config = dict(
    dataset='coloured fractals of 300 iterated function systems on busy backdrops',
    image_size=40,
    crop_scale_min=1,
    arch='resnet',
    kernel_size=3,
    stem='deep',
    init='orthogonal',
    optimizer='adamw',
    warmup_steps=3780,
)
Rows from block 6 of a small multi-label image tagger, named by matrix and row number. Rows with one number belong to one channel. Each number is 128 + 32 x the weight over its row's rms, rounded and kept within 0 to 255. All counts start at 0.
After each channel's rows are labels from the 100 images, of 14976, where the channel reaches its highest value: "colour at peak" is the nearest of a few named colours to the mean colour under the peak. Only what is clearly more common there than usual is listed. The data: coloured fractals of 300 iterated function systems on busy backdrops. In brackets: how many of the 100.
# convs0: first 3x3 conv, stride 2 (model.blocks.6.convs.0.weight, 208x144x3x3, each kernel summed), inputs 0-71
# convs1: second 3x3 conv (model.blocks.6.convs.1.weight, 208x208x3x3, transposed, each kernel summed), outputs 0-69

convs0.24 [ 76  80 160  96  91 102 143 117 178  80  62 120 119 131  96 106 135 168 122 129 190 117 149 196  63 114 107 122  70 128 131 149 118 170  86 134 115 145 135 178 131 134 114 176 106  83 104 188 112 101 161 104  46 109 105 144 131 116 107  83  98  93 139 114  86 157 129  66 144 169 201 168]
convs1.24 [132 136 178 166 130 130 119 197 193 139 166 115 150 127 111 114 100 182 133 113 169 141 126 104 148 109 129 138  96 118 176 188 113 102 111 204 108 145  19 183  86 189 142 122 146 170 111 100 188 153 121 105 102 110  46 141 137 135 183 129 115 125 192 107 168 117 147 103  75 135]
colour at peak: green (32)

convs0.135 [135  89 124 123 126 135 168 226  99 135 137 124 125  81  89 165 202 183 139 174 115  79 137  97 166 154 176 183 132 155 152 162 166 136 122 143 143 154 101 154 202 169 124 127 183 155 181 148 141 148 168  48 125  82  86 125 151 148 133 110 154 178 131 176  97 164 141 158 125 114 101 161]
convs1.135 [158 107 119 116 134 146 115 123 163 147 140 123  82 130 137  56 145 166 156 167 150  96 105 127  88 170 129 140  84  41  42 120 165 131 121 143 208 157 124 158 119 115 154 179 146 166 118  93  80  77 155  94 171  81 132 149 110 135 130 133 154  80 180 108 122 162 212 140  99 115]
colour at peak: brown (72)

convs0.108 [196 120 124 116 153 121 126 106 103 148 164 122 115 125 174 128 106  77 124 145  58 154 142 113 173 169 188 122 107 203 152 109 113 154 105  87 108 136  88 115 122 124 159 180 141  96 176 171 103 156 118 163 169 130 162  95  94 134 119 107 192 148 156  93 135 134  99  76 135 124 104 148]
convs1.108 [148 141 136 118 127 132 114 113 161 157 115  38 160 134 136 103 116 157 162 170  85 150 132 149  96 131 105 109 131 143 148 129 137 153 120  97 139 126 110 128 109 151 144 144 104 118 129 182 119 150 137 241 134  95 137 182 105 163 177 128 157 131 117 192 161 165 151 135 117 115]
colour at peak: white (28)

convs0.186 [102  52 194 144 166 157 189 155 146 136 151  78 121  97 148 223 178 144 140 118 121 112 154  88 161 114 172 214 103 138 170 157 102 103 123 147  76 146 111 182 160 138 142 151 145 131 175 147 148 129 135  96 138 100 150 121 205 152 113 101 162 196  95 142 116 143 118 174 137 112 131 138]
convs1.186 [124  78 116 129 135 141 161 111 135 169 114 104  54 153 131 135 148 151 127 161 165 113 107  86 109 153 152 120  63 177  58 150 150 133 154 114 211 130 140 105  71 124 150 225 127 149 128  60  72 134 130  82 131  98 122 174 132 156 132 137 118  94 131  32 124 107 154 227  80 124]
colour at peak: brown (93)

convs0.194 [130 167 177 102 114 103 137 116 166 152 116 173 144 161 190  75 160 136 116 135 155 163 175 132 137 103 142 121 124 123 129 111 175 115  88 211 156 179 139 105 140 103 120 142 172  92 174 172 129 135  93 189 112 173 112 128 145 143  87 155 150 114 134 107 115 131  77 161 140 147 129 149]
convs1.194 [ 92 208 130 160 115 125 102 109 140 127  73 136 167 108 157 155 138  89 108 183  79 106 119 190 152 122 163 113 215 124 112 146 133  99  55 132 116 113 136 115 111 126 155 121 101 148  98 121 129 125 124 139 138 150  98 104 144 229 131 123 177 106 110 177  63  85  99 121 142 115]
colour at peak: brown (74)

convs0.4 [219 166 139 167 189 118 102 145 162 136 143 139 127 134 170 127  61 138 142  89  98 173 142  53 164 138 129 116 116 139 141 129 112  65 159 139 155 134 137  74 123  64 144  74 136 113 101 125 115 137  72 188 153 142 164 124  98 133 154 161 133 182 165 191 154  97 117  86 104  91 130 107]
convs1.4 [103 132  91 118 136 119 111  93 134 147 112 136 128 128 121 162 117  91 103 149  62  99 145  88  79 127 110 112 162 182  86 138 118 148  64 100 131 113  86 128 177 129 133  93 107 132 144 187 100 214 119 133 110 148  77 143  90 160 141 137 148 109 110  86 119 127  31 171 173 132]
colour at peak: white (28)

convs0.67 [117  99 127 142 151  63 130 105  98 157  67 110 157 126 119 130 103 149 145  54 103 121 104 139 128  87 109 116 128 113  65 110 129 139 110 120 139  78 146 132  88 127 157 154 125 129 115 116  94 104 100 123 102  98 118 139 104  51 108 106 106 158  93 152  59  93  79 119 168 120 154 156]
convs1.67 [108 129  72  68  43  95  53 128 111 125 119 109 145 123  93 140 108 127 111 177 123 149 134 155 153 119 104  77 140 113  99 127 153 141  95 117 149  92 189  95 133 108 143 156 142 126  61 150 145  68 139 150 150 129 183 116 158  91 130  44 166 134  92 153 136 117 143 141 130  55]
colour at peak: black (43)

convs0.65 [134 132 145 132 236  98 164 178 113 152 167 118 157 113 140 153 109 159 127 167  96 154 123 116 158 182 147 132 109 169 175 141 107 162 175 171 140 154 113 135 166 128 143 145 114 162 126 182 121 152 111 159 190 137 176 105 127 149 157 142 183 199 136 169 107 121  91 110 122 169 171 167]
convs1.65 [147  80 107 123 140 168 145 131 152 168 120  93 106 134 132 141 119 129 154 180 110 123 142  57  70 149 144 111 119 129 108  95 148 163 104 117 136 150 111  98 112 144 119 162 115 155 149 157 105 182 148 121 123  72 133 169  90 126 157 136 119 136 133  84 136 156 136 211 138 127]
colour at peak: grey (55)

convs0.207 [165 116 173 120 172 135 154 149 133  83 143 140  93 100 170 167 121 123 128 155 160 143 162 150  59 142 130 157 224 146 126 166 114 103 157 178 138 174  85  99 166 108 129  91 120 153 128 140  84 168 141 162 140 135 134 135 157 176 107 119 144 157  94 115 138 102  71 113 178 159 125 190]
convs1.207 [128 143 110 133 126 102 101  26 115 147  23  97 143 132 142 150 128 120 138 186 106  94 137  94  40 125 113 106 149 119  91 160 114 134  92 138 157  99  75  96 111 143 172 119  72  99 139 137 100 172 108 135 136 113  92 148  97 151 155 129 193 132 122 101 119 132 117 206 145 102]
colour at peak: grey (70)

convs0.103 [204 138  86 162 147 115 163 176 121 152 157 145 157 146 126 145 128 148 170 127 127 129 136 120 176 162  98 120 122 188 160 139 128  84 166 111 175 188 167 123 136  94 121  88 170 185  77 164 165 175 116 121 158  95 125  83 123 140 159 154 142 160 187 176 113 115 106 114 150 162 141 167]
convs1.103 [142 175 112 119 137 124  87 114 155 113 137 110  80 107 128  76 135 146 152 163  87 151 123 114  34 180 111 118 168  64 117  77 128 149 125  84 138 122  96 130 140 133 143 109 139 154 158 189 121 139 131 124 133 129 157 177  38 125 136 143 171 132  98 101 138 243 161 115 155 127]
colour at peak: purple (32)

convs0.196 [132 136 160 110 118 135 118 140 174  98  58 124 118 106 139 143 181 177  89 220 147 134 112 178 175 194 127 143  88 165  76 165 125 192 102 140 156 145 131 125 146 189 101 129 148 100 129 175 116 149 207 141  63 137 121 127 139  94 118 125  81 119 177 148 128 165 133 114 153 155 205 135]
convs1.196 [209 118 186 192 171 138  85 132 161 192 132 133 153 132 105 148 137 208 225 136 143 125 140 146 128 147 111 194 124 137 140 140 113 160 142 181 143 123 132 144 112 178 152 159 105 142 162 165 159  99 131 141 125 166 145 161 157 137 179 170 129 146 165 150 147 145 141 135 127 164]
colour at peak: purple (29)

convs0.116 [108 145 134 106 123 144  89 115 164 127 136 114  99 102  96 120 110 101  94 123 147  86 104 194 137 163  85 132 166 137 138 131 116 123 141 138 113 130  70  62 143 154 116 147 132 139 126 143  40 131 128 134 112 127  64  86 110 156  86 110 151  83 173  98 115  89  51 170 124 173 151 178]
convs1.116 [152 123 132 146 107 147 101  90  62 131  78 117 111 160 123 161 131 125 165 178 143 101 141 117 155 162 152 117 127 177 101 134 120 164 113 155 184 123 178 115 161 123 186 129  90  85 126 212  99 169 128 157 149 124 194 137 155 134 138 105 162 128 111 151 145 179 141 145 145 127]
colour at peak: pink (51)

convs0.147 [ 90 133 119 137 165  84 175 193 172 142 121 182 112 137 137 116 129 159 142 152 125 149 137 124 182 156 148 129 122 155 156 162 156 157 126 242 187 148 130 124 179 155 135 154 131 159 135 191 132 104 161 117 105 161 143 129 111 136 126 143 157 168 149 192  69 154 105 156 100 111 166 153]
convs1.147 [147 155 122 122 159 173 150 137 181 162 102 143 148 106 150 149 155 114 149 183  81  20 170 128  68 120 163 139 184  90 100 103 176 152 117 144 119 181 123 131 133 124 140 116 125 183 139 135 128 105 182 105 178 127 115 110  67 118 141 152 148 117 166 147 145 122 120 137 121 145]
colour at peak: brown (65)

convs0.175 [129  83 115 128 121  88 121  76 169 135 108 134 122 150 127 115  86  77 112 111 144 111  54 128  94 102  93  99 188 157 104  92 135 115 103  72 119  64 135 149  74 169 165 136 135 198 128 134  96 114 143 115 119 100  89 125 120 115 101  97 131 124 117 135 102  94  53 113  95 134 122 140]
convs1.175 [110 117 103  72  52 100  75  82  90 110  88 128 145 136  99 126 102 115 123 165 120 142 131 113 136  90 138  87 118 136 123  94 152 151 146  86 169 106 141 116 145 131 141 128 134 104  67 169 140  85 141 186 139  86 160 113 131  72 132  43 152 111 100 155 135 115 120 156 183  76]
colour at peak: white (28)

convs0.18 [151 132 142 130  96 135  64 135 108 204 126 112 167 119  84  92 116 112 143 101 101  84 135 185 101  79 147 154   0 121 102  89 114 147 102 127 156 145 140 128 140 162 187 174 151 107 125 160  81 104  99  97 117 100 123 128  98 126 102 130 147 102 139 110  74 151 102 139 158 203 173 214]
convs1.18 [118 108 134 104 124 114 111 154 210 100 148 124 129 117 150 130 112 114 126 126 161 121 162 114 136  66 120  99 120  91 114 136 201 148 100 169 121 155 115 176 139 194 112 121 133 214  96 140  60  87 189 147 156  80 126  65 159 137 194 126 118  98 174 108 153  89 154  96  90 100]
colour at peak: black (39)

convs0.44 [126 137 150  84 127 100 105 139 163  96  90 137 135 132 132 141 113 177 108 187  99 129 130 187 173 207 111 136 108 187 117 144 123 197 172 161 147 145 205 195 163 163 102 150 117 175 124 179 134 121 176 136  96 128 112 127 140  91 136 164  99 133 202 176 104 135 140  98 147 165 198 118]
convs1.44 [190 102 200 204 191 150 107 138 143 160 139 145 147  81 132 157 188 162 197 145 147 111 111 108 138 161 126 215 109 117 162 135 129 148 138 193 113 141 110 137  90 150 130 145 120 136 176 164 161  86 147 129 130 126 142 143 135 134 153 185 143 156 153 128 117 156 109 123 139 181]
colour at peak: brown (53)

convs0.68 [106  93 113 108 138  70 122  75 125 142  89 123 128 131 107 113  88 121 139  92 133 113 100 144 105  77  84  87 153 119  73 101 125 121  98 120 126  84 143 117  67 124 137 124 120 176 109 120 121 115 120 115 100  98 103 132 115  99 111  95  83 138 101 128  77  62  65 112 128 125 133 135]
convs1.68 [108 144  73  64  43  96  59 114  95 119 110 122 139 116 100 132 103 108 112 167 120 145 143 141 146 119 116  73 150 119 107 139 147 164 117  95 159  91 157 101 132 105 142 150 163 121  67 148 165  88 135 155 140 123 167 109 158 101 125  38 165 126  85 152 137 107 134 145 156  59]
colour at peak: black (54)

convs0.149 [105 113 161 104  98 143 136 177 176 144 105 148 111 116  68 144 198 143 116 177 162 116 149 130 141 197 157 150  62 138 134 154 146 126  69 171 131 158 106 122 182 185  82 153 140  94 149 139 146 144 184  61  84 128 113 120 131 124 115  74 126 130 165 148 114 191 134 145 151 117 197 131]
convs1.149 [193 134 139 159 150 136  72 129 152 160 137 125 142 148  87 125 113 195 183 164 145 119 160 134 111 176 134 170 134 113  95 138 138 166 126 145 194 130 128 130 133 157 181 176 121 146 144 136 156 128 145 139 164 123 152 190 158 113 158 143 161 130 170 157 167 177 177 169 153 147]
colour at peak: purple (44)

convs0.43 [112 152 136 141 131 156 117 156 163 166 128 120 154 131 136 153  88  92  88 142 150 148  52 161 119 156 104 130 221 142 166  97 107  93 110  98 152 121 136 127 153 185 125 163 166 185 112 141  18  95 168 125 142 118  96 109 136 129  84 126 169 127 132 171 137 102  90 111  56 166 119 154]
convs1.43 [135 101 137  75  82 116 113  66  93 145  60 151 137 164 110 160 102 138 157 110 152 140  70 123 137 121 134 101 110 137 153  76 132 110 155 137 139 124 161 153 182 128 163 122 114 101 107 173  91 130 113 129 159  97 140 115 132  24 143  71 131 115 137 141 118 140 146 149 165  94]
colour at peak: pink (42)